{
  "model": "self-supervised image encoder",
  "crop_scale_min": 0.2,
  "color_jitter": 0.6,
  "projector_out": 128,
  "residual_init": "none",
  "muon_scale": "spectral",
  "learning_rate": 0.0083,
  "lr_schedule": "cosine"
}
Rows from block 5, named by matrix and row number. Rows with one number belong to one neuron. Each number is 50 + 10 x the weight over its row's rms, rounded and kept within 0 to 99. All counts start at 0. After the name is the row's rms in percent of the matrix's.
# fc1: MLP up (model.blocks.5.mlp.fc1.weight, 768x192), inputs 0-191
# fc2: MLP down (model.blocks.5.mlp.fc2.weight, 192x768, transposed), outputs 0-191
fc1.131 109:67 36 46 56 59 65 66 52 48 49 37 36 64 56 43 72 29 60 71 51 58 61 45 51 57 56 54 58 61 43 51 35 40 51 58 69 37 47 63 43 58 46 64 67 35 57 41 44 52 62 34 43 33 38 54 56 31 60 35 55 32 64 72 35 68 58 48 49 53 49 33 42 42 32 38 56 43 50 53 48 56 53 58 51 62 39 53 44 49 46 42 54 49 66 41 63 55 45 61 47 54 48 33 57 65 42 38 47 50 38 39 47 48 57 62 41 62 48 45 60 41 50 45 52 52 39 53 41 57 42 47 42 50 53 50 70 42 36 53 46 60 59 62 31 57 48 51 56 47 31 48 46 63 52 65 43 38 59 43 49 48 71 45 49 42 54 52 36 40 50 55 39 41 59 33 50 41 56 41 41 57 52 61 62 50 43 76 52 54 57 41 33
fc2.131 106:60 41 36 65 36 61 51 57 57 38 60 51 43 60 59 57 65 28 36 72 50 53 60 41 43 48 48 56 42 39 51 46 48 54 62 49 54 43 56 41 55 51 54 68 49 73 54 48 55 51 55 46 55 64 58 60 55 53 39 45 48 51 51 58 35 45 54 48 51 40 77 34 54 34 30 38 41 49 47 40 41 65 32 55 36 58 57 36 59 55 51 41 45 33 69 65 45 52 57 58 61 74 50 50 58 55 59 51 50 58 62 41 56 40 40 43 42 50 40 52 53 53 45 51 48 53 58 43 45 40 72 63 44 36 44 51 49 47 57 33 57 58 61 65 43 22 33 41 44 41 52 42 45 37 47 68 53 42 40 44 59 42 48 44 42 39 59 35 39 80 66 59 52 42 51 42 56 41 30 47 71 46 49 55 54 46 58 49 51 55 45 46
fc1.132 089:60 48 67 40 63 64 63 41 54 55 43 54 51 49 51 44 53 67 41 53 47 62 37 49 47 41 44 45 54 47 56 18 50 33 40 41 47 55 47 44 69 40 50 50 48 51 57 47 52 71 49 43 29 48 43 47 66 39 71 49 54 52 58 49 56 43 54 53 58 44 55 55 60 53 64 70 45 44 41 49 59 29 53 59 33 50 51 40 48 54 67 44 63 46 31 44 44 57 49 52 35 37 47 55 47 42 45 59 39 39 49 20 62 61 52 52 63 66 56 51 53 50 61 56 64 44 53 42 46 45 38 32 47 17 56 57 63 49 54 48 36 44 52 49 57 54 46 47 55 48 54 68 52 57 38 37 50 63 30 32 45 46 38 63 62 34 53 37 53 46 61 57 35 42 43 47 61 58 69 42 43 42 56 43 50 66 57 59 64 51 39 46
fc2.132 102:59 48 44 62 50 49 61 60 53 56 53 48 46 46 54 40 57 63 48 60 44 51 64 32 53 43 51 43 40 58 59 39 50 44 50 62 40 30 55 62 44 65 47 68 59 45 49 59 35 52 43 66 44 43 41 49 50 55 49 55 47 49 45 41 49 49 47 35 57 65 53 29 62 41 32 41 51 49 59 44 29 64 48 45 52 56 67 49 52 63 59 34 60 67 56 39 43 39 45 64 44 45 47 50 47 71 62 55 32 45 34 49 43 44 46 63 58 53 44 69 60 51 51 30 27 39 61 57 66 41 70 41 67 47 35 72 38 41 42 38 57 62 44 56 39 36 44 48 48 50 56 36 52 37 59 48 46 47 54 45 39 45 50 44 36 51 32 65 37 51 54 42 43 34 54 56 27 60 48 33 44 50 61 55 43 55 79 41 46 42 54 53
fc1.133 053:50 64 25 43 47 41 66 34 46 78 68 47 47 53 58 32 48 44 53 60 20 32 54 56 50 60 56 60 36 41 44 52 56 44 53 65 44 35 44 62 27 44 58 50 53 52 42 45 51 49 58 64 59 41 40 53 43 61 58 53 43 44 34 45 39 46 46 58 52 53 61 65 38 55 51 68 62 51 44 50 46 44 56 55 58 65 73 55 52 58 48 57 60 63 39 45 49 45 63 51 77 40 52 44 42 55 44 47 44 58 48 46 51 57 52 30 60 65 43 51 56 39 42 56 49 69 45 38 47 47 43 58 64 55 51 60 59 64 46 53 61 59 53 33 52 48 36 47 43 46 49 54 46 56 40 62 52 56 38 53 44 66 60 38 39 58 50 58 24 62 63 59 43 46 66 53 30 44 54 42 78 53 40 51 47 42 58 35 56 51 54 52
fc2.133 070:37 59 52 61 41 52 63 51 41 61 39 53 34 65 43 61 36 59 52 59 60 38 39 63 52 48 63 46 47 43 52 39 68 64 48 31 26 57 37 45 59 54 36 34 57 59 48 47 56 54 51 41 33 39 41 42 53 26 50 43 62 59 50 63 40 50 59 49 58 46 37 51 46 48 57 66 34 69 63 50 44 44 49 40 54 37 52 40 66 52 40 56 44 52 57 64 50 58 44 56 47 42 52 58 67 33 43 42 48 48 57 40 50 40 44 45 45 61 45 42 41 40 48 65 59 50 58 48 38 54 58 57 32 69 44 51 63 71 67 40 57 55 65 47 33 35 55 62 53 44 49 46 37 63 40 54 65 33 40 32 30 54 64 59 38 57 67 47 44 57 37 48 55 49 41 61 44 56 34 58 39 55 46 44 69 56 61 34 48 44 53 46
fc1.134 079:63 57 41 41 45 45 63 58 43 50 51 47 37 71 52 65 49 54 41 60 52 47 40 37 50 59 83 54 68 32 57 48 52 40 62 47 53 61 52 54 47 27 47 55 51 57 53 50 61 53 48 40 46 53 50 39 51 52 45 46 46 41 53 54 45 61 38 59 61 56 51 36 55 36 46 44 60 52 43 47 45 42 55 52 43 65 47 41 51 57 69 56 37 56 48 59 59 42 58 40 57 60 61 42 50 35 47 37 65 48 52 57 46 50 51 61 38 26 35 39 45 58 68 67 38 60 20 35 36 63 56 45 40 49 44 52 51 38 67 38 56 59 44 43 58 52 51 32 51 35 38 42 58 59 59 60 47 51 41 51 63 37 52 49 49 50 48 30 45 44 46 54 40 49 50 44 58 36 64 50 52 61 91 46 38 44 41 46 52 58 67 57
fc2.134 086:67 40 64 59 46 49 41 54 47 55 47 51 53 78 39 37 67 42 56 55 55 23 52 43 50 42 67 61 54 37 47 49 60 51 55 60 58 50 61 42 43 36 62 52 42 51 64 46 63 39 60 43 56 53 55 34 60 57 50 41 56 47 49 29 53 65 52 51 59 43 62 62 53 56 55 44 52 52 52 25 56 36 45 30 67 59 40 56 52 53 54 47 46 60 31 67 51 38 43 47 38 40 53 52 48 44 35 55 54 48 51 40 52 60 40 52 58 53 57 62 56 52 29 69 22 69 65 56 51 48 39 34 30 51 46 52 45 42 53 39 45 57 61 62 47 33 43 58 54 51 48 33 43 38 38 54 52 43 62 40 37 55 52 60 41 53 57 33 35 51 43 56 69 52 40 44 41 40 57 56 40 41 53 57 62 61 57 50 30 41 57 61
fc1.135 093:61 39 52 57 38 37 46 52 57 47 36 37 37 61 54 43 52 43 64 54 66 62 56 44 48 64 54 40 31 58 15 68 40 52 66 41 31 75 43 44 38 51 60 37 48 45 51 56 39 52 45 61 46 58 49 44 43 49 51 51 50 56 60 37 48 70 54 46 54 47 60 59 33 76 55 58 59 53 59 31 51 51 51 54 54 50 66 52 55 66 41 43 36 61 41 48 42 50 42 64 57 35 35 55 31 46 53 45 53 46 49 54 58 62 63 38 38 41 38 44 54 33 49 60 44 63 52 64 55 60 68 54 32 48 56 46 46 39 56 40 42 42 63 59 45 50 55 35 44 50 65 55 37 36 49 51 49 40 59 52 55 50 43 55 53 53 74 52 28 50 62 61 58 49 45 65 41 49 37 55 47 47 65 61 58 63 54 43 57 55 58 65
fc2.135 100:51 57 46 46 45 36 63 35 46 57 39 56 50 58 58 62 43 52 52 44 49 36 52 55 62 60 76 54 49 53 31 44 29 42 48 50 53 53 73 55 58 45 43 52 50 43 59 42 54 45 41 53 59 38 38 38 40 49 52 46 55 59 56 54 61 39 50 63 45 42 48 60 69 63 67 54 62 37 38 60 30 56 77 51 44 40 54 32 55 52 47 41 53 55 50 56 56 49 38 45 47 46 45 63 48 46 35 52 58 33 59 66 54 36 47 64 56 52 35 50 64 65 52 50 64 49 34 44 56 55 38 42 62 51 34 60 46 40 50 59 44 40 42 47 38 43 50 49 30 35 54 38 69 70 35 43 46 47 56 43 39 43 59 39 50 71 46 43 57 35 55 33 51 65 55 45 61 51 45 44 27 39 57 45 59 52 71 57 52 60 36 32
fc1.136 144:52 57 46 49 61 58 34 52 62 53 53 45 50 56 45 57 55 72 60 50 43 63 41 35 50 49 50 63 64 57 43 54 45 56 48 69 45 62 61 61 57 29 45 42 25 46 53 43 68 75 39 49 57 62 60 54 44 46 68 46 51 43 49 42 73 41 49 54 53 41 44 49 46 37 43 57 37 53 41 51 45 59 77 42 55 52 43 58 61 48 68 62 44 33 42 44 38 49 52 62 26 43 43 30 48 57 39 41 47 52 37 59 50 58 46 49 59 46 55 42 58 49 44 42 38 60 40 41 56 52 51 43 61 93 53 47 51 56 37 42 48 58 44 48 57 57 59 61 47 44 44 24 46 44 61 29 43 38 48 42 56 24 41 59 53 54 57 45 45 43 54 60 43 54 51 37 50 39 33 55 45 52 44 36 59 51 60 50 48 49 41 47
fc2.136 135:48 53 57 54 62 43 35 59 50 58 47 47 62 49 34 49 64 61 41 59 39 32 63 35 65 50 70 45 62 33 35 60 60 54 36 72 45 52 56 29 45 72 31 60 66 51 45 63 66 54 53 64 45 43 46 41 45 50 45 55 47 44 67 43 57 54 32 59 43 46 40 40 65 49 33 69 49 56 27 44 35 52 51 48 52 60 48 47 58 69 48 60 28 47 59 35 50 50 35 40 51 43 39 60 44 51 50 49 46 38 53 57 55 45 46 39 55 65 49 43 64 59 55 49 46 53 64 46 59 59 54 44 42 50 36 40 51 41 38 51 53 60 61 31 51 39 49 41 59 40 46 30 46 47 42 58 46 58 64 37 43 66 58 56 37 50 53 54 51 67 48 56 43 43 61 54 41 57 31 54 59 53 52 35 48 60 37 35 49 61 63 34
fc1.137 094:61 52 46 39 42 40 50 53 58 39 57 30 58 47 31 59 35 51 51 48 66 58 61 18 55 34 50 43 50 39 46 63 45 25 53 47 47 53 53 49 39 62 41 44 55 42 48 51 41 50 62 51 53 43 49 45 43 51 58 41 45 44 55 56 50 56 50 43 41 39 61 58 43 57 74 63 67 42 51 42 70 31 57 49 34 44 58 51 45 50 28 51 43 56 35 42 56 34 55 79 55 50 38 69 44 37 40 51 54 59 46 34 60 62 55 64 55 58 60 60 40 55 56 48 62 55 33 44 61 54 53 38 52 59 43 55 38 43 50 44 57 35 47 55 70 44 62 36 49 52 56 50 65 63 49 59 49 62 40 51 29 50 54 53 56 64 57 54 19 37 52 49 57 46 58 43 46 60 71 49 62 58 61 50 39 51 38 49 55 39 59 47
fc2.137 088:34 53 53 59 64 57 62 74 49 44 42 43 42 63 65 59 56 74 40 53 59 52 36 59 29 51 65 54 57 43 47 63 64 66 51 40 40 52 45 42 61 54 61 42 54 43 48 41 53 55 44 48 38 43 53 65 58 62 50 39 64 42 44 40 57 41 57 53 47 54 66 51 49 44 60 42 56 37 72 68 34 58 51 40 58 55 63 56 52 54 49 48 51 68 63 55 65 50 54 36 53 37 49 65 50 59 44 48 57 43 46 69 26 78 42 36 44 44 30 52 61 54 59 46 65 50 48 35 54 53 50 46 32 37 36 51 61 38 52 47 55 40 40 56 62 47 58 72 39 51 30 59 54 46 46 42 51 64 66 58 38 45 41 37 57 54 55 50 63 58 60 40 52 61 48 54 51 46 61 49 57 64 53 48 66 42 55 46 50 27 52 50
fc1.138 062:44 41 40 52 60 50 37 50 33 53 43 34 39 54 57 46 48 37 36 41 44 57 49 63 34 36 54 57 67 35 32 80 45 53 44 53 51 58 45 50 78 40 51 36 56 42 45 50 50 67 32 54 58 33 68 43 40 55 67 55 56 58 53 46 61 27 70 45 45 42 70 35 50 61 56 45 64 51 44 53 47 58 57 70 51 42 41 45 72 44 45 34 46 46 39 51 50 37 43 47 51 44 40 55 55 64 58 44 53 52 59 55 48 60 36 43 53 51 58 42 54 60 56 57 55 45 64 61 53 35 44 42 35 56 65 52 47 33 49 65 60 55 61 53 59 58 54 35 45 49 48 34 65 53 51 41 52 45 35 41 61 62 45 45 54 48 50 68 51 33 53 49 45 40 50 54 40 55 45 51 40 35 61 42 43 61 57 51 30 74 52 56
fc2.138 072:51 38 55 66 61 54 40 68 60 47 72 51 49 40 55 59 50 50 59 56 73 51 49 56 55 43 65 44 35 44 49 47 66 51 25 46 28 55 65 40 53 62 44 30 41 45 38 45 56 55 58 28 61 26 48 57 59 59 40 59 54 49 47 42 57 55 35 42 44 48 67 54 53 37 44 61 57 40 58 36 45 57 53 57 38 48 74 43 53 46 58 33 41 36 57 45 58 47 53 37 43 51 39 55 50 41 48 55 47 46 62 35 28 43 72 38 56 60 33 60 48 62 50 67 48 51 54 54 37 53 39 50 33 57 51 35 47 53 35 51 46 50 62 45 49 34 54 53 41 48 51 45 56 42 41 42 48 42 42 64 63 48 26 54 68 45 62 60 40 59 61 54 46 65 61 45 49 42 41 39 53 36 36 63 56 44 60 50 49 56 39 44